Weights of a small image captioner: encoder widths [80, 112, 176], decoder layers 6.
Rows from block 5 of the image encoder of a small image captioner, named by matrix and row number. Each number is 500 + 50 x the weight over its row's rms, rounded and kept within 0 to 999. All counts start at 0. Numbers have three digits each.
After each channel's rows are labels from the 100 images, of 14976, where the channel reaches its highest value: "strongest on" is what is common among them; "peak on" is the class under the peak. Only what is clearly more common there than usual is listed. The data: rendered landscapes of hills, water and sky. In brackets: how many of the 100.
# conv: pointwise conv (encoder.blocks.5.conv.weight, 112x80x1x1), inputs 0-79

conv.78:625424432504470509562472399499504490495508443525448519500527535492503459444443552492519627546461542460527483570498542490483514478525508421549559564552544501525534495380480488422455522514497509579577554511510530347509442500417468459471567521
strongest on: red mesas (39); snowy peaks (32)
peak on: steep ground (54)

conv.41:463631630532479512464465398490608488456435423547509451479525472518424517496531526485517562359408535491489504504489474492573434508518490479508463442463424571489510514569529516452599501498499577403517513539539496513484518487444573538510474496
strongest on: snowy peaks (36); terraced slopes (36)
peak on: gentle ground (78)

conv.38:512473513420512498474533578475410520454505476572462525483500429508435472582407513446441421495444565586482417410502434515506462516505477536557613498467546502405437535494526454398496494437552481436436508484435484459436520488502550580418483503
strongest on: dark volcanic rock (59)
peak on: steep ground (48)

conv.23:469421454581511582489592502518500606494615503518422556535474483471540478575528420490494483453568499448588484487442521569537450575503546447554452506460520577519427443463540513440548369525485429571567438503507502526522491469494438517508481523
strongest on: red mesas (53)
peak on: steep ground (54)

conv.96:518516523495573447535464476567463546578479425523515459516537519504483479466473566482551469620505572514569494444528503447479503529531487419531528513504521593435459590389480488485442446451529576513583490454622564597483601471552491540561534476
strongest on: red mesas (53); snowy peaks (35)
peak on: steep ground (74)

conv.60:507431516477534486575502478466567553450526457498509536448510490446622545502441537546556501534467553476454507495550600471423456478470406403493495450373324511490469468510540581521495473476501443517434530533435458481480523443474527543529503563
strongest on: purple alien crags (89); fog (66); light: overcast (56)
peak on: steep ground (83)

conv.1:516575546486506536470514542476486530453513545542510527508473436514494520382474525492537559534501505587481522517531378580529489482469523651427508541516538553541493391531462449553489481520462458434490524496463627578467497421490426474518376478
strongest on: sunset (61); desert dunes (56)
peak on: gentle ground (67)

conv.90:507581433431526449544527534455521516506513546490415597423429489470471553466535482473509477539617461503598484468516481472469476495466517590488453411532521572489478496504519573453456514470556529481439454459412563392493615480581515494592455471
strongest on: water (94); desert dunes (46)
peak on: water (93)

conv.75:444517443518423548398531503517473465487478461544485454416542473508509448492526531542495488448509460493479503521517587480506506513462514454436508495578534410482450514470627457531420534516630553511480527561342558507511498405514493433509384478
strongest on: overcast (52)
peak on: sky (77)

conv.77:529537433498576442479518462476434574505487494481537403534433470510627468494483545505509490583460497472536557438505520481559551466385531434519515475466540425473503482530625562583412476457573424516519467473488450544497483429480545480406520577
strongest on: purple alien crags (98); water: water (73); fog (63)
peak on: steep ground (96)

conv.19:563450458580398520603554538537549522451472394514481495502493551554511471525473581517484447461522506525513484435501412408496532461471567521441537532501541405395547504490455506497475355539466551487486538555555490582521447458434550500528539559
strongest on: clouds (96); overcast (91)
peak on: sky (95)

conv.42:536464572570577617405416487590522537455459494539508454527519573474444423490421568515618550474471476529485477492463489471561441512446536475515573481456479486457571448452457548532408462456500534447493481422423575581502520489481443481504487535
strongest on: snowy peaks (37)
peak on: steep ground (48)

conv.8:394464538402607431422460517496486531501464497475480464599465424485643477491500486499455619569532396449486479516467554488538466493547397496479397506495450503479498543510520525452502449514485554441479483489536411446550465506479518548509472562
strongest on: water (81); green hills (71)
peak on: gentle ground (97)

conv.53:451530502520471497550476461530496626535450533464471578492511572541482427526523392497508468485494551517476468496475524487483510523376546445385486517581510440444479520523404436613507495407482580513495524490559511513544489422448562496551620478
strongest on: dark volcanic rock (34)
peak on: gentle ground (77)

conv.105:567562589495503483471448462496530472489502393507504571456542582489455504496477527529563521470523595472534486544509499502514448496553534407427565531562478490504521449365491530452551575513476558487455580582477442487454375458377462501478489546
strongest on: snowy peaks (66); sun or moon in view (27)
peak on: snow (45)

conv.89:539493515508576484588462497377482614519504538526499646467429520519502462595411492481515493548494460465473495481511439512461529425448488548500565548490569466513461568408548538526512477504400550482569406559469579538513490471509479547501508580
strongest on: snowy peaks (48)
peak on: water (53)

conv.12:506589596466449491455417533461473541496487458472563562490497532591515506442568506477485512483421501476514531566504381521495483472484555478531614580540437528489527520430498628475426492508536534519492491522481501376477485479519365467457539571
strongest on: snowy peaks (41)
peak on: steep ground (56)

conv.86:475405484460513464385467504467515534534570482455514528460538528529469530493586567520587501491547566507483594499512556516489521502488475562480571449489508569566478483373435453567435502493542382526427505553425416527470491449524423611486507512
strongest on: red mesas (50); purple alien crags (39)
peak on: steep ground (63)

conv.98:477525514453343555410480465500427537463507476530498445500426473500435475478477515508470557378529484512474426466546482534494528392517439529525525513561537405564551526494512529510457493566427496546597451554503504550573373523471472529483444550
strongest on: snowy peaks (45)
peak on: steep ground (36)

conv.15:555465522502425507373562463474438539571563544505534422543543417576524474432484499530542484439526468491504510522482444477448564527524473401444488478556478446558545500498443531486418513516489498515433492618549529439557596467525475570534592590
strongest on: purple alien crags (80)
peak on: steep ground (75)

conv.87:545594576488508516525491430522527514482493496531480478519530536502573501508472500448521563565398499544441507489460480508623448451560470552544540572405553467486526388442371481475521435479480503505482523441493576467580505591522553531433602543
strongest on: snowy peaks (44); terraced slopes (34)
peak on: gentle ground (63)

conv.79:490485523542500525552437488386530503449425447477533584482525470546551473478589512485540481521462528531564453526556495475502526554546463580470451475591544434474470500372613505545420513450598413453507477566420436521518512463527425502559514552
strongest on: water (88); desert dunes (39)
peak on: water (85)

conv.4:453509569477473496530389516561471454544438389487539537492490474551455538527616438500458562450559450484494519536479581519514442586454469494520522554536455583521519496482467493405505583500507514405438487516523469635497439474567454507426474574
strongest on: overcast (51); snowy peaks (44)
peak on: steep ground (43)

conv.94:477593491554496536465519499517556535440672502520533426462471543458472522477438532443481445508486399561527591552468438463505470548467555520523471410519537606488487479458474474459586438504517418464500486455539584482579541466570515525479584484
strongest on: red mesas (91)
peak on: gentle ground (68)

conv.110:536442539478537475641500498518567453512434484404571508539493540612460524581469443569442483599485528440481565506482470556493475467529521593467453535483454493513509483488498469504475425523470473531517420584496540435543596583489430594486453459
strongest on: sunset (62)
peak on: water (36)

conv.21:426490513478452459475597496518499535514535527416536523489509480464524583528428511592420510435448457473467563437507476526587524523520531497470524528510392412435527406575472662498573483502513518543443540575533444416512498488464510522583496515
strongest on: water (81); green hills (51)
peak on: gentle ground (96)